Weights of a small image classifier.
Model: 48-pixel images, moe top_k, patch size [4, 4].
Data: trained on simulated fluorescence microscopy of cells, 195000 training examples, 6.4 epochs.
Rows from block 2 of a small image classifier, named by matrix and row number. Rows with one number belong to one neuron. Each number is 128 + 24 x the weight over its row's rms, rounded and kept within 0 to 255. All counts start at 0. Numbers have three digits each.
Before each neuron's rows are labels from the 100 images, of 14976, where the neuron reaches its highest value: "responds to" is what is common among them. Only what is clearly more common there than usual is listed. The data: simulated fluorescence microscopy of cells. In brackets: how many of the 100.
# fc1: MLP up (model.blocks.2.mlp.fc1.weight, 960x160), inputs 0-159
# fc2: MLP down (model.blocks.2.mlp.fc2.weight, 160x960, transposed), outputs 0-159

responds to: green stain (100); smooth cytoplasm (29)
fc1.569:099152140163138130128129148117123152115181065151142086142127146134102108126115112066119118114084138153143101159108133123093096138133115112112145121079152142148152101075116135085132137076119154123159151159115126103107178136137159141110164132129124157127088094106106154136129134131141152122127128084162138123082125141167109146103116124128141126095133087148139128101124105113168151153112119119099125121148157131078138136132071150135162102175140113145106153167123139162113158136135111
fc2.569:164123086094166081161114088116105114156127109101144164080101127118087146085126129179134125141129132113092137149152118127156126130118144146147142154137101117183140089158139174161101147134125128139122182106150170105097136128099107110115117142122097155071137169145116137117126103119149129101147101160093093113139120132117099169134105117119116127123094149142116124095113147124127121136103138112129066138114083143160108130146176096121134122108105117163123121130115129106102129110186136

responds to: ring around the nucleus (100); cyan stain (100)
fc1.164:130155141179109161110107155166148133123129128087100116100149145119111088136111123115111145130137137188171112140126109161171162117172118132126108145114148155144120111119129144103156119109092129142147097158110182151161099126088159141181142137119148155151090135158128134117146140080141140111168112093082157101144131167101127130091143146158160143150109117147139132090128139104148095152113110082124122104144134088120120125123121166105151131145122175090102182130118151129106122112120123
fc2.164:148119117129128112111086139130115125136107117150131125101135140141157112166062138156103126198129107097089128141142106112160151116104093155118124129114115132164068146131114120115133138126066110128131121148092119130106138159146096141096130153145132144100141106141136118131135129128102142113123106132122123086158115117110089124135148130109132090113047154136122110145116132096158086158120073140105105092140112152131098085129128119155088134135166129167132109126106135122066183089133136

responds to: green stain (100); long thin cells (45); ring around the nucleus (34)
fc1.330:142087150136175139145131135128135123099145124132117153137098128106163130124113140134149124156112098137105135129168119121172121121141155107147106098097090167074150120118091120120175115096115089139085118158125142111106114117107116136150178091130078137155125111114155097147083141143104101134153129131118137090121111094127140127084073095130142142097080147096121143097184115117149137124126137112110170121084127139079144107104095156145118154125139159166142126134092120141097136109095093
fc2.330:112116127112134123161129139098160139103141091156126108120102114160150116078118106160084116098109128102127156109138104159156139126162147133118143127086142139151174116117153114140157117121079149154116137108171128114106106151111120148144105120089157172151148098128116153149115112102120120159125105169111182152142109151146106112128147154130146146138080110142169144124111147120106127156139121081088140200125129124085104138105162150128134128095074115161115154133100160110135149143075118

responds to: membrane rim (91); cyan stain (89)
fc1.43:119133125117105160127151130154123117149124138108168062072149161111158092109148164126140168163144153116146163146134105112112165129079145109127093116120160098141077156131136132159116116123156136096171146117147143154126147118127115117095128104152146125119131108094128169137107103153144133121097104096152132127123144122109156130125152168096131104151169152131131126185138110115158176147144141097162135118153116121135134146162101077092114061170127130122169158111141114130128100138130124
fc2.43:134071154118135138171108153115124117113129130140092158183121138088124108135146127123143137082094143136141115070086173147144082156143130132132098131149130082090121113104115110109121140124115122079120139134161168156168157115125119131112122111130119120094146107127128130149126104163081139127127135186123125155134078132167118132104144137123151179142172129128146136132153095125099137152128186142129092183114167165135131141103122136134128181142131092136139122156142131110161117148161123

responds to: ring around the nucleus (100); cyan stain (100)
fc1.397:146130157182148108132112107154100114113135098108125134106142151126115075142106103141121144119102129140133113127101127133118146111160142160136112161144140129118114133103118129102172109157124128185127125165092156079128105132090106170151132172081130149186122101128115119084107114155120130153159121112113124121111138123129117124148132118138142153160125112150114188138131128148162111163104171119133125082112134168120175138126085146148136136130168131029101129163120139119113149122150119
fc2.397:133143137156124150121101142125190127132110168108154132112125145114168186117080119130100120165141131158141091151166133104110104107114118132071122095122151117129083097158165144137131110087107120141109134113084130097159122131139128123105099106134171125100151120137148156151120101139138111127137101174138143069159137107120105133127156156119129091080097118130125134135138122150091153158146061112105115073138131127120100128137105125133154149147082117108169120121096111125099135124153097

responds to: green stain (100); few cells (56); cells: one or two (56)
fc1.256:149099156134122142135126156155150112130187137126121116150139134067149129121148119143132130070114144131131124100137157121152083118114115154117150117086124124145099177138144139155109134140140106187086120113077153152138124109133142112151137125117144146140119148095168103131130099089109136125149135160151180120149141132161110144080093109155101123145183132111122168128115145112147168169147122124100145135107144134124139105119098155144145142148155125142112117169146148176156121049116094
fc2.256:111102081180140139128091118121158129100137185164151129146097119145096108141128113141134137143177151093120118130128130123106134115093120104092120153106089112087108117129139146129134085119110075123162107142149119090147155154108131137114108163131135106146130101082115165134130138165136122097124143106135146172108071132121139162160125107119156137094138105119148115106139120112143136140107136134108162207126126129131101143163139129177154122172082104134105084121139175124124091136119142

responds to: magenta stain (100); ring around the nucleus (39)
fc1.568:127131149123091133107162163128178175159128162114130135159137134157134085116174159107158161146151100125109125129110108096109122137127133140138087095094097128116076180131165128158152139099149105134122155106127128111139124162114107124136115154100131150117091111109088089152166143126180145126130141158103107090128129121120123144123131160096122109087196114149086095088108134124113135114139119136154156170138138094112133138122086128122181114119137101154119127138133122137116159103178121
fc2.568:140126130151106125126158119103111087139128149119119131163131116123083171142160136116122124125153131151142129103104133132140144111121140108141134108119167131084067123128162134101169113091096095128168104130099130102137132152126128116112140092117147121137108124096120133147084112179135113108110110090103135115126072152178108212142149148170159161107198107141106151123161130139130157137097164126106124195135162131151120122135105137116137129132109117128166156131156134146141099118135095

responds to: cyan stain (97); ring around the nucleus (32)
fc1.701:137204089145128116081141145113144158130126098089140098095158135161113125112135157133155138144126145105180109157094110098175154102087135121125090086154136104131155070121101156111101105136156137124185114132113097124138120111148140116114093134102132135111134135179104127101192142117115147140122140089128104116166156126107110140122159119124133135154128125167120112155134136154133104146102117106127128107110107129144178147147162101127163129150160129081142154121117118099121146168116120
fc2.701:141126151106156178095126117144121106082124160147074190156118129125138146101098107124041183097134127124132130105131144143121119141114111125103134153121113145111145115112158103114084092109110123129105150126152156134102110135123115125137159115152135125162119150112155140153101170162127106149142158143163164097138092121160129099123105128144138115098157141118176137124117107073124151152135119128137176066090158145118106161122107161146100142138101132150142090103111134128133105132135131

responds to: cyan stain (100); ring around the nucleus (63)
fc1.498:156145080123113149146119125090092135151126088096128097114153117130109139133100110121090118126115139111127098158080108143124151138138144112129121106154144154157161069092111150111137159125124144113156114129136165146170116107152141137139110123087148145096128113146093106117176158110103142133167131101160091113140180145099122142147149126123169152184136105185136131160141136128148134144108101073127149083146147156122162120155144108112127125110187129109125130160155140183116112141121141
fc2.498:156141146050140156112127124145112111122091127155117137106144141088155161120088158118098146131129081113133154109144149131122114122107147141141170129123085147144167096112136144139073135156128129146095140123182116111098158178135147110095148088147135095144134165134171126134143137148120116125121138142138174081149172132112101068118089134137135103107139116106150140119121118122142153163107105132158126060116165138121096149119112159127110140165116151134125117118121128092086142106147122

responds to: magenta stain (100); membrane rim (58); crowded (52); cells: ten or more (52)
fc1.726:147123111133129130142164147120106123133163152084132124166156123170134083148145131143187100128109139085087144138129129137101133134093138112170122152106172122086084142139140132097146168131109108102117085103089127153143121138153138125133147127102139158145127085152094148140120132100140124092110128075151140082098112107124156143158129187129102141196148122180139155119143105112136118110133139166127130170108120103159131109129097096076123110130128136151136140111096133112102124150110157
fc2.726:104122117149127167138154137115114143118123117143101127128121125108143119105153125119093147133127124118130074143128120136112123128121128159138123117116143075150094109131125141063150086100114145126145119129115123094164112117188176110102101082118150128094154111156139163122145118183114112139132099137127123104116021124155115169132103118172108155138163129116120090154113150141092149132131155084111128190119148138107126141119108134096141148136117127068122146141139103128113100154141151

responds to: ring around the nucleus (100); cyan stain (100)
fc1.60:123110133180127157115127120137142118149144126083093132102171096109104092128098141108122141152117123146140090126140151157131146107170128159097109121138122156139109119103116124081162121111102056155106120135134131087130110130080115117141147123103152161120090122137122100169129119123144103145121134111127125094150131113108085131070182106179161138136105126146119112129109151127171126177113089100100097078114142114116090131149122170147156121168151154108137161128134160149115142143107140
fc2.60:145125110160118147110143112129139148159113112109145097111154123133129141158061142131116114199109155114121108167128131124132144082112126131117129093130143153148069144137079134132185124137055127111136115105123067143143153139120121132101103165119144157103147100121132119108153115148122150110163122111121115086136149116123128161160136143155160082122034145129105140149129129114126107157114072124074112082128108129133117119131136110123114130136138134133137161122129116111092141118141135

responds to: magenta stain (100); crowded (62); cells: ten or more (62); membrane rim (56)
fc1.320:092089118170098097163131123156135121086162148127112116173122122113122098097150144131132115116146150116109087114098101094121156129119165093142129152101149104137085150153124093123153133128130117146134114094166139134142145115142162099147076149079079134090142088114103126128139076147140140128089165100133108103085119105109083149174159133111098111115156139170106126125147132128103138119165135125161157151113135107170149124144088130118142113127126113140113105094115122168124118107080131
fc2.320:160124146133095150132138065160116114112103095100127142120128156154124125103157128092128125118130128128109134105160150148136116132105144131136151129136111106113056134147128158155120133137095124117140146112123123158162118164136132138140135073132129127109141087160144129101113104186098119125115091139105135096146009118138155175132140149132093141142181130136128128139136114117116143145134163140115163193130146145123106132136114087135122136098126142121186138149133127131168101121126118

responds to: cyan stain (100); ring around the nucleus (97)
fc1.125:114188118102086146135148119118120181128099123125135165091122109140095093090068154152121152141101134096173130159102099112127131146142112124150152113149155147120138129089132131101093098131102141113105142146150091115147132119160162084118139119141152148142146144119104145117136119141138112119098103122161119079175170113126129138174146110105138115155146168133119145117100163104152105127123139137118096074115101109100123120175143143132115129133128150134073153102170105108085126146144083
fc2.125:111107155168127133136081127109125133144124125079133129139139087143099149187114112128118148104123124147146142154130165143088134075114130170132155180130094115161145096140123112104111117198105120157148131123130121143129161148113106160134130137150184120131136147159124144116119122155108124111166119103141090106162200120126119111126108125115128078122148141153169141113138116133107121122109074084129159067099107131116138116145098139150144125183110141144114154125119107134141113099164123

responds to: red stain (100); ring around the nucleus (61); few cells (58); cells: one or two (58)
fc1.590:132140162115144114156151183122116116146165108113104108130124148177132123139147164100122150141087146097122178127090137103117102119114142099133108168094105140080117157162099178139173145124073131132171157118163122107107139144138140110118149167167119111126164146110135147127176152076118152097112113098111105154112121105070136148120094122119122130116165145126142112130110153116156097133143145104181161127164121122120084147122141138169124104114142117140120145102113097111117155134103125
fc2.590:133098120098138096089156099133110130126127128135111135119119100107083176075125130099124110140129116134176140124152158091135148134115077121159177115116118097157130133136114157115132153125140132149106102121150151101126154095125152141108161140197105122087093124159179106139150109083097137141133126147167100183125117116104160097134135127154133135114140151159178122112120106153119151159134141097150108141079124123132099172121126172120130148092113122119120134110149113094119156162164160

responds to: red stain (100); dim (69); crowded (67); cells: ten or more (67)
fc1.237:144126176101132105094107157107123125100101129156160137117132142113170156105118112188094137156088093123153132152167138097121131114156145126141122124114160170126141119146138130130087112129098151124107138157118094090095122132168128111108121096137120100127116146147163141173150124099126117174120151146123131170162125139093106078121112148119093114172100173108153172106133135142122115131114125122185149134131091110124110147128132135111069137103100158147131157108124092079129155138165098
fc2.237:125119122181117099148120116113121123121142108125128119145118136126103103136143151178142160131164084097144146080117113130121138121089115109114117147110131106095139113132163100139145125077132097127155127100143184123175119130118125154124135181111117142090152147135117124109080108117135102145155127149100151141152117101140162152150118118159101158121151087131132117141141134139107128135117165117073110129149154159152150132057122162118184150151101084117177130150143160156185104149118109

responds to: yellow stain (100); ring around the nucleus (68)
fc1.478:123192133100075102125136111132145128136107113125126074128151137127087099182121104171159151140156117081103099111152160099123135165139131129107110121111129124094155079118133112090105144135084119139119139108102145157126109089139082157151127148122147136116108147164154156116159142156120123151135143145157127130147138106096126128094139137110130152164153117130134130129127159105137106113071104059094113108092133093092112092101111123102120116124122103109122080127141117109155078128133110
fc2.478:108183132143114151154098104116143088132102142143089123133136104140129146093140165103087145184118105116106145164129146126108092162153117138085122087195140148130147133142133158140117083129140149140148127126128174136105132124167124153097140160094081116112136127172105126130144110152140158100079108175129118102132124106127142125139171157109103126122163143166171154099127153118147144122131092082139141108115100157118113144133105154092135124154144129117118151093171087130125121157123119

responds to: membrane rim (71); cyan stain (66)
fc1.307:090126120107117105148105150156091135135116104130192071105135138131115096116107165143119153148140136065112152143080147160173161102150143155125118138175135116122142143117121135148108140148131144149161112133133114132127172119156125116108111111119106127122175139168102146135137159141142120129148131131104094098105133146069117118157173123106137138173137117112153122098086107099130149145148133098185185104154137152119105125120150117120107129135125140082150202105124109105118130130128106
fc2.307:175109148148123147121104149143158122113111153126128174130135146117107153090146094109104160121068126126137145110142154129123077158117140155132116145114111122089160136132137117161146173117141114113133132130143151145146164116157131131113166107155123122099088147121113135158125134116059097125143113161125150110149135096182135113135143141146118120151143136121118116146117130144109183164195120118117179123150170156128171157141122160099131193108119116109117111108098081101145093099136117

responds to: magenta stain (100); ring around the nucleus (90)
fc1.324:134149127182074078137133142145149128168169167116123139127132112132105079084154152123179133153134112130108117112152113141124147118105135149112133139097125119103074148119150097138167160124119120146166138129124153145127155164091102101113123109108092130113121087123111124109115104135129148117154140146117134074089121153155169138173143162085123101104180094149116134085137118118139119118151145112141119163143156148167109150108107094109158111145116113134153112105117107162133112075108155
fc2.324:137126150164106099132131109136127133130090125116101107137130146136079130123173116146168127125132110120089125074109131147118136119134152091159164129141112134137068108107135155123151140096085138113168130120113103125176139116098148110106110096118136128132113112121091118145127116195125105124114125130108112077139066136130124179115141139132136155115179116114121138150125120142114169123129195145120124217125137129139163129092095117148119108129132119125161112146133119097144064154125123

responds to: cyan stain (100); ring around the nucleus (96)
fc1.193:111137144154142169091092144154112116106134102126107124107177119141120110137080113089108127159124107168142108174089129146119127125172120107121118108119148131159110126136101118080160118076114109179151145151162171122124094120085149179128087125087136157141118102146126103128170161124107123134160143110114110098155101185128112110121138142132150132127127133115150150148155138146135121126134107075122125116092138138125153121150183160127149155144162169112114115111103132170094095111119113
fc2.193:123104119122152103115159119126130130160102100102136132110135144108134129124102147144141131185105118098093124104139157146145131136101121117113151158178149119187058145188145172131113123120090121121116109126142081144102125156122103107120122129146085163118162119147133122145117144144114139089136110134137070106139137131110115123146125124123124093094060165102130146146104133085118119165102103118124117099124123105114118113138125118159101091150120137141127140129097101112063194095145155

responds to: red stain (100); dim (100); cells: ten or more (53); membrane rim (48)
fc1.168:147128128140140122114117127121125150127127112116142140075102141137110102115123116153118090117081098184138127146114113138109067146096094145159117125184122101106100100152128123102109135153141140163161126126125138132144131122120139141167087156101114151152093129147109170123108097176155151114109090153128131147109120106119110100153089129132145122127105134134116160148092142120088104124114156179129139144088126167170113119123139119136141149134143213109174128136163149164132119190148137
fc2.168:127115136123147132160166149092106085135113169117148112145120133093116136149128134119169164164175083116168131162151109110144138122134138140102103101099082121122101147132161101121128129124152147123103163174088130126103147141169087133167151147130087101104129133127104142120139159149122103156109162117143130154129186146121163174122161119144121129103118146098149168107095151122127080132140103149129087107132129121131145101090089133109157139197118116123167126124130150147133154109119091

responds to: red stain (100)
fc1.45:093123127119116119172113110110144139148137093090137108162144135131154120108136140114118106118144088097133167133150158133087098145145131193113133140132119120113149101168142164130101138133177149153121169127130106127123172171184125082105109124169121099109130148106169150111112143119133151120127132070090147172152105141099143154138092116081110101122107103112140129143148136085126113119141131146119139155145128157143149122096121117162154119132085090161174145100149086131159150137157133
fc2.45:120101129114123131110136152123124081129133105127087119138130141135117154146128146141128146110115120167128133132144116163114121106141149137161118163110102104099157133107135128140106152181160104156112177111121130181108107111143106134166108112133170130145127095150087125108162134099155091134133138152107078166125119150137128109096103125114171199124092160146089108089121122142164126128103175118148091144143127142115136187123107110061127153118170132108152144083146139147131171113121145

responds to: red stain (57); green stain (43); ring around the nucleus (40)
fc1.536:148143162146146133136141101136148138138122136125139102220100134097126113114115157130157118123161151088129131129126134132112098130135136116149100129106138105124137146160109136191144127134193138064096147117111120148114147113165100101117103151142101090119126124126177139091091129147154112076120114159130141126070111072114138100162106137110094156098140131107146149139121140130112120108182134151157112143136109098103104092122125144161130106116157117116155112074132145109147109125126110
fc2.536:109119105141148125091129161141127135116119124140150149110137124168108145141155099122074135174059145152163143173100111119139141160137156172142139098108139128138117141095098131096157096137086114129144140106063118140166091092099136175090125150130171145167095103152120137122143114119112139138137147108128131163147115135132105160068109127164166107151093159121101102117149137143160139123123110106091140145104087158146128109125149147126137131090129125163123143123104118143122165147165134

responds to: cyan stain (100); ring around the nucleus (91)
fc1.367:185169138146097114086105151129117100097163114095141122120125166142139123139114141148095122144095114136190135161099105130135152145151103119115130152123147157081109097096095107137139141125074118138149137137151104085130115117113131118092103129104127144171134078175093100169139114135131154085156139113085126172115131153149168113139147122165142122130131168171139129097146140111117173187107139121122143121114146142130103131130102140146136134160133160119101104129098111145103152113152101
fc2.367:189111105131118114117126119120157124190127106093138122110101135121109137160097133149105122171119112125121107124123157103117085122110091097123147122126144121142102111175085167122147166162122098129160124109096137114182131115110150151097126117114135166108156151165127131149147125154115117086107078093175118097151155112119165150111151128089120089147117119114120143121146161134091127142127146112114108065151158105087133127123147152122143137136120158172085167150110139144092116108153140

responds to: green stain (100); ring around the nucleus (60); long thin cells (30)
fc1.447:131077143146150165127076130161119093136159107158104172125107142095159089124111143151161122133095116154168146158140149102150140154151143139152127098148116158098154150135084117109130140110130100159106141123125112124115077116119134121154146089109155159191115138135164091128111146128113110119117102157129115151153080169158136120109095115151169147111087102101156109137134151126107124110143125116137132173124134122110106102100127164163149129188119118135137146120114138112123069106099106
fc2.447:122129164136136115135112140132131116095143149126148124113123117101107157102112125162091130092125124133108125049163132138121125136123102148142123145134118146124222131127139068093141144107076118142086119134166141110146116155118105148126159126125097159145186137143128109135121100121136098164133156169120117123145093124147110114139102145161150161112105134164151122144143139107138140174094139097118121189079143105134176107068148137119101134102102146138131124114106122139115165130133126

responds to: red stain (100); few cells (85); cells: one or two (85)
fc1.676:104138132127167087137184148133127128150140103119145125107076089160090140128084150091117168120123177113102106110107153140113114130121115130105092123130129140158133153118117174141186151161096125085140108161150138110103154139093124103128145135171142145154147145154101162130144165094120131120148117140113104122093118156132129130155099077074081142127140137126151145130104108082164120140095119147169155102115088105092094146139160129151111106144142138123126121114105130119149150141093137
fc2.676:124110159126119176127143119124088109143087117108098139143101139131168138131144154140107153140151117122153126083099119127179141081082147134132174160133093139165110120119162112141168188097150103127156142135136144143098124157151109139130135099127117135087116125183162145136178114063095086137104099152128150178123145114152124096143105145141155133100134132116134134104122142142113145159123107135074109074132145099128110146111101141111134137127082119114122111109110119125142094150136159

responds to: green stain (100); ring around the nucleus (86)
fc1.520:128102102134144120098113148161092073090141148126135124114135084109110085119114118095150146097109109114102089119110154105148189092115121141118171141126148148130143123139129145111154155150084120163122156172135128146127090111160137121170157116134143099148128156116125144156139170119132100147186134126130140101143128135103055110076133116110129118094115099119164105120121121124136081121105114112157100142128128165128131137108166165114139134116160132144130106181085149119109086145106126
fc2.520:129155146090128118198093112090130134091141145149151118134097141117149125102098100137119106123129115135158145109153129121110103114117098170110155135083166129156117133158136135126119147172133156141090117113134162154085143164135139140095133163095095126116123087158141131159153083094147121160116116156092142114087128137144128148162147105088097121099075116129147143125129125171098114075136141105118133134096130080112135149130097109148140122097119165079129099110132088108123154160131132

responds to: membrane rim (82); red stain (81)
fc1.479:095166090128115088175144079097122160135123093123152075106163135153104129113199157093160109139138140102117140123146122114131153155085133096113129108154167136155110139114129160134120128154092187090138133112124123130127148134143097099088097142108137141088127140126107161098161139123131138088154113110110085103108150123073150121109146110084119123116161130138112094169101114115112128109120106119138108113143135136125119117145127096107132128111145116114174144090124109136144141170164162
fc2.479:139084144101131186123116172144120108128118147132120180164139136114154136116100116108097173068084145107116109056117162126110100140152137121134158154155098112096144102123147094132126154100109102137099153113171113143103131147109122142138177105140131114127110152134169115122127128139125107122131140157152170165130068136171131099094136105146114165133142126133173121126134106130131149117131190141129153149083166121136110135108087140126127165110107140107113116085122148136144110137121137

responds to: green stain (100); few cells (64); cells: one or two (64); membrane rim (34)
fc1.489:101088131108144136104087096142132100099122151129138117130096120109155167135141108146138147102116133132140113109162167173123118172139102169139161171161123130123118120140139145147072137134135105108121138130128136151126114114117090150156091112139126120134110170146147133117077118179119167167092115141181142183155138164124124161142118161142126084115145159103126144124126134099110117096154112158140124131163077134117117127089139123081134138156082094133170102155174139133139122104127164
fc2.489:101145134076147122145100116146083104127130116143141143144162128122147118125154138117120135044112105117096141084144112142137131130178109150098099140109146136158130154125111119121102099114148145156117146145152102130089126082129144152143111136119117140131180102122168105140137146116093164122128103160139159183120114129109133077133126097125117161121130170134182148144135145114140077095123162134176152187123109132127087130089122124148133152144096147122104106139163155115155152148158136

responds to: magenta stain (100); ring around the nucleus (68); crowded (54); cells: ten or more (54)
fc1.182:088123118121097144123132127121139128157139129130122115110129134162097096121173122112160114149141127116115090150090108121145106102115101126119095149079114116127080157164120117135191103135123123134141125149166095110174161158105134095138124102116115155174110104084110141137091097149087138121113156128120111071078102125126131141127123164114083110117186107155113107144139168110127136102165089101102114163142143128130142122136159124112163166132130115100153089115100112105147151100090141
fc2.182:148127153141128146141127131136103128131089150122125127131134119125127147111167135132148139119133139121107105078126098118124102115110135118131136125125110132106069120127146121147138130110099122152175108114098110107183164148115114125109110111146099138086101143102139097101110137191145087115116122103108119121131080130143137200160106129146119139134173127119122139112146134147106154154114195135077100215135121132155164132102108106099132110133109122161111152110147149104118052119142100

responds to: red stain (100); dim (100); cells: ten or more (52); membrane rim (39)
fc1.550:116128132089147108131163143132148148138078118120132120147123140146141140127134152146142114155138090099151149118147167124163086138169128141122093128155151101135122136112154159159092130132161173081126166125171094137101163179139125078130120161166107108115131107143149132089128145133095145115099091119130105116113137081118122131071067118125092138089143150104116119141140143102146090107168153125138154150152098120103109114102125108157156116093128097127152115115143126092138175148154155
fc2.550:122121108099126113120136129140110139132115178154120124127110118142095158069143119140151121133108142113103123145088068095133119163103145111138140149139133120109146134164149132092120102163139080113124096105112167122126132119103172092097122150159088101119120106121110082149133125083124107091128143126147099236130146135149123113111124166170136127164078153159112130135127092127099166112148184104153117128120129126122136097110153105103134093142107132145124120130110113119108138127148150

responds to: green stain (80)
fc1.714:093133111150099055150160161130143119142121128167081137134131160112088147153157134094122144087165158122102152107106136102120135127137144130096106132090121090144153082146129145124149132155150130102124156114092123136113132111172143115127152115195130098124125131113126132104123114141150116119139133133124107162119147103105174125142092098101156130111101109139110104109169123164129102080154131124103134144088095140172177108140135094119128151127111092178169167116137142166156125110127141
fc2.714:090149095134136142099132192122140119150098133082127129108131130140064159161110110109127120172105167139155137195132090118104165110167123153108141115123117146121173154139117150131125082129142122146102141128119109153127102114121112109094082121137193124152117136085118101148108128101189106125133149108105122089133157116122117145122157157119158127115141176119100120145112155142119144151093122104113143110141130116142130166144157140136152080119144159134105153115102100101129170132148113

responds to: green stain (100); long thin cells (44); ring around the nucleus (38)
fc1.570:149105134093143176134101147141100095131182111146159162138108155124144111126138170122148145133138099141159150133172164142113098094150121169137111108152136145132150126120104121110111093130118097172167145130110109141118095109100145144106124101170116145144120130144135098140131152115110113131132169136087132127151084082144134152094104127119158105122091086172154112109147132116128069153108104094121133178085122152111111131101093179142113149111101146115144120149156157160134149083120130
fc2.570:154083153117147141162096146129121077144110110129131140139175136124150135106119126164126121121105133138137176078113127133117090125113105099170171126116137113122202135118136148131144157158105091162083153154161111145115130138165113138140156115139126105135152138125150105146123091127098146112082152147137164151113101131141136108152121106132157182114068118147122167119121132127126128121151119144101111197120167156135134135118116114125073171124095091122142159136120109104128172112130148

responds to: ring around the nucleus (84); cyan stain (65); few cells (55); cells: one or two (55)
fc1.93:109189143141114099124149132143111136121085132116165108116179146131112125120096122131106088147179122125093106143091112143112182128126155122141116094165117085132153096100121134116091136096153120103127101144097135113101149161125150136141138159085138113091146096105078117069137102136132131150115099073122134127162143147150103140138148139154185149144113136147119136162138121119124172163139118146057120080141120115149162138143139124121106148147136159130128126098144116104122128151160135
fc2.93:150123114099165148111130147116105096157105090104132137105117107095144148132128151132109149128110102102145145131083135193119131139148142143142120155162127134145156135117150161141084143155124187163167120133179130120124143143139135130136122117123098153121110182156119117118121144116129152068152139118145110068112144120126099089128094104087104084116181137126137141142099117125149128149129080086176128074130116156126130132109109132111126106207123126097121141085133143127133129130148119

responds to: green stain (100); dim (68); membrane rim (61)
fc1.722:112144141091134129139099139148099112116079137092182152149073122126118136110156130125126154118143108094144147121161154114154090132141137153154102117155149112153131123136113137184100134158117133080096165114153125123112117130115137123114067142154055119171135131151133123121100110125110169144122120145115141117146123129111109143148083119099109122089108155104147131151110099092143095140170164168116116157143099156126131125093143160164124143120093094127149106085130112123185139152104111
fc2.722:073113131095150159058136123146125166151111134144096166127123116168135145127145103136093153103145137131136145072137107172099145116115132122146145113135118109114138143105143129112128099123109090108116093111124142107123104149115140123086143138106130141123110112110137118151117140087128110139154159173145145175162136169134105091138112123126098172145115126109143155102163133144105138188085174108190079145127138142147148131092121150100112142107139111123135170112145157123150116168175132

responds to: magenta stain (100); ring around the nucleus (94)
fc1.628:119116165158084140128118108140149088134153165094100129163143104112114117142177120098140120167130164120121091094101124158129129125129125101117143136112095127114102120180170086145152138117132132148108112135138140186134181156106126122150095144123102127099144064140073068119118101121159151094126158128114145101127108101108157124133129178116083098118151115146107150134110147140099138121119146102106131143132142072182134164141110129119170147153129097137118111115110114139141115112129127
fc2.628:121106147142099106123113132137109120094088131136125143143147138138115130129191127103143132089126129135114136085134141134138089126155138103142159124115132091117041122114112146140107122129091109117143134141106107130129150109123087134135122110138161131111130125135077131101125119203125111136134121144100114102087082139162127161121138117118150179102176132103090141137121136119126149147135187138121110231143107113110133127079124143130107092112084107123150128147138122137129089142116120

responds to: yellow stain (100); membrane rim (48)
fc1.467:142152121106105130155130117174130149091107149125119136137167131133116151148133122158147132112149121133138137156131112103141185158147139125108098122151098088141145147110126133166137134118115157103155111096163116113144123109142099138121157142129132129152123170156143178129141188130094079090158120165154148083187138116135137169152125124104157140156133135126129107156132110107118089108123111158067133098100117107112144132107158102118129149175154102074100135137128157128121169182166105
fc2.467:153097173129133125179157142161127113133129149164111153115111131156094128102154113076103182091127117090120160114124135156106154121123181164097152145175151140076148126142120126138094145125144130122144146121168127134130131157094101070136166088087136155144125120135129130131133113167119114126095140176155157135104146097130128115125148132110122119125158162141155124112168095147108136130128129101174114132119139127150127160172058123133133129147122140134077148116113081125129099110125120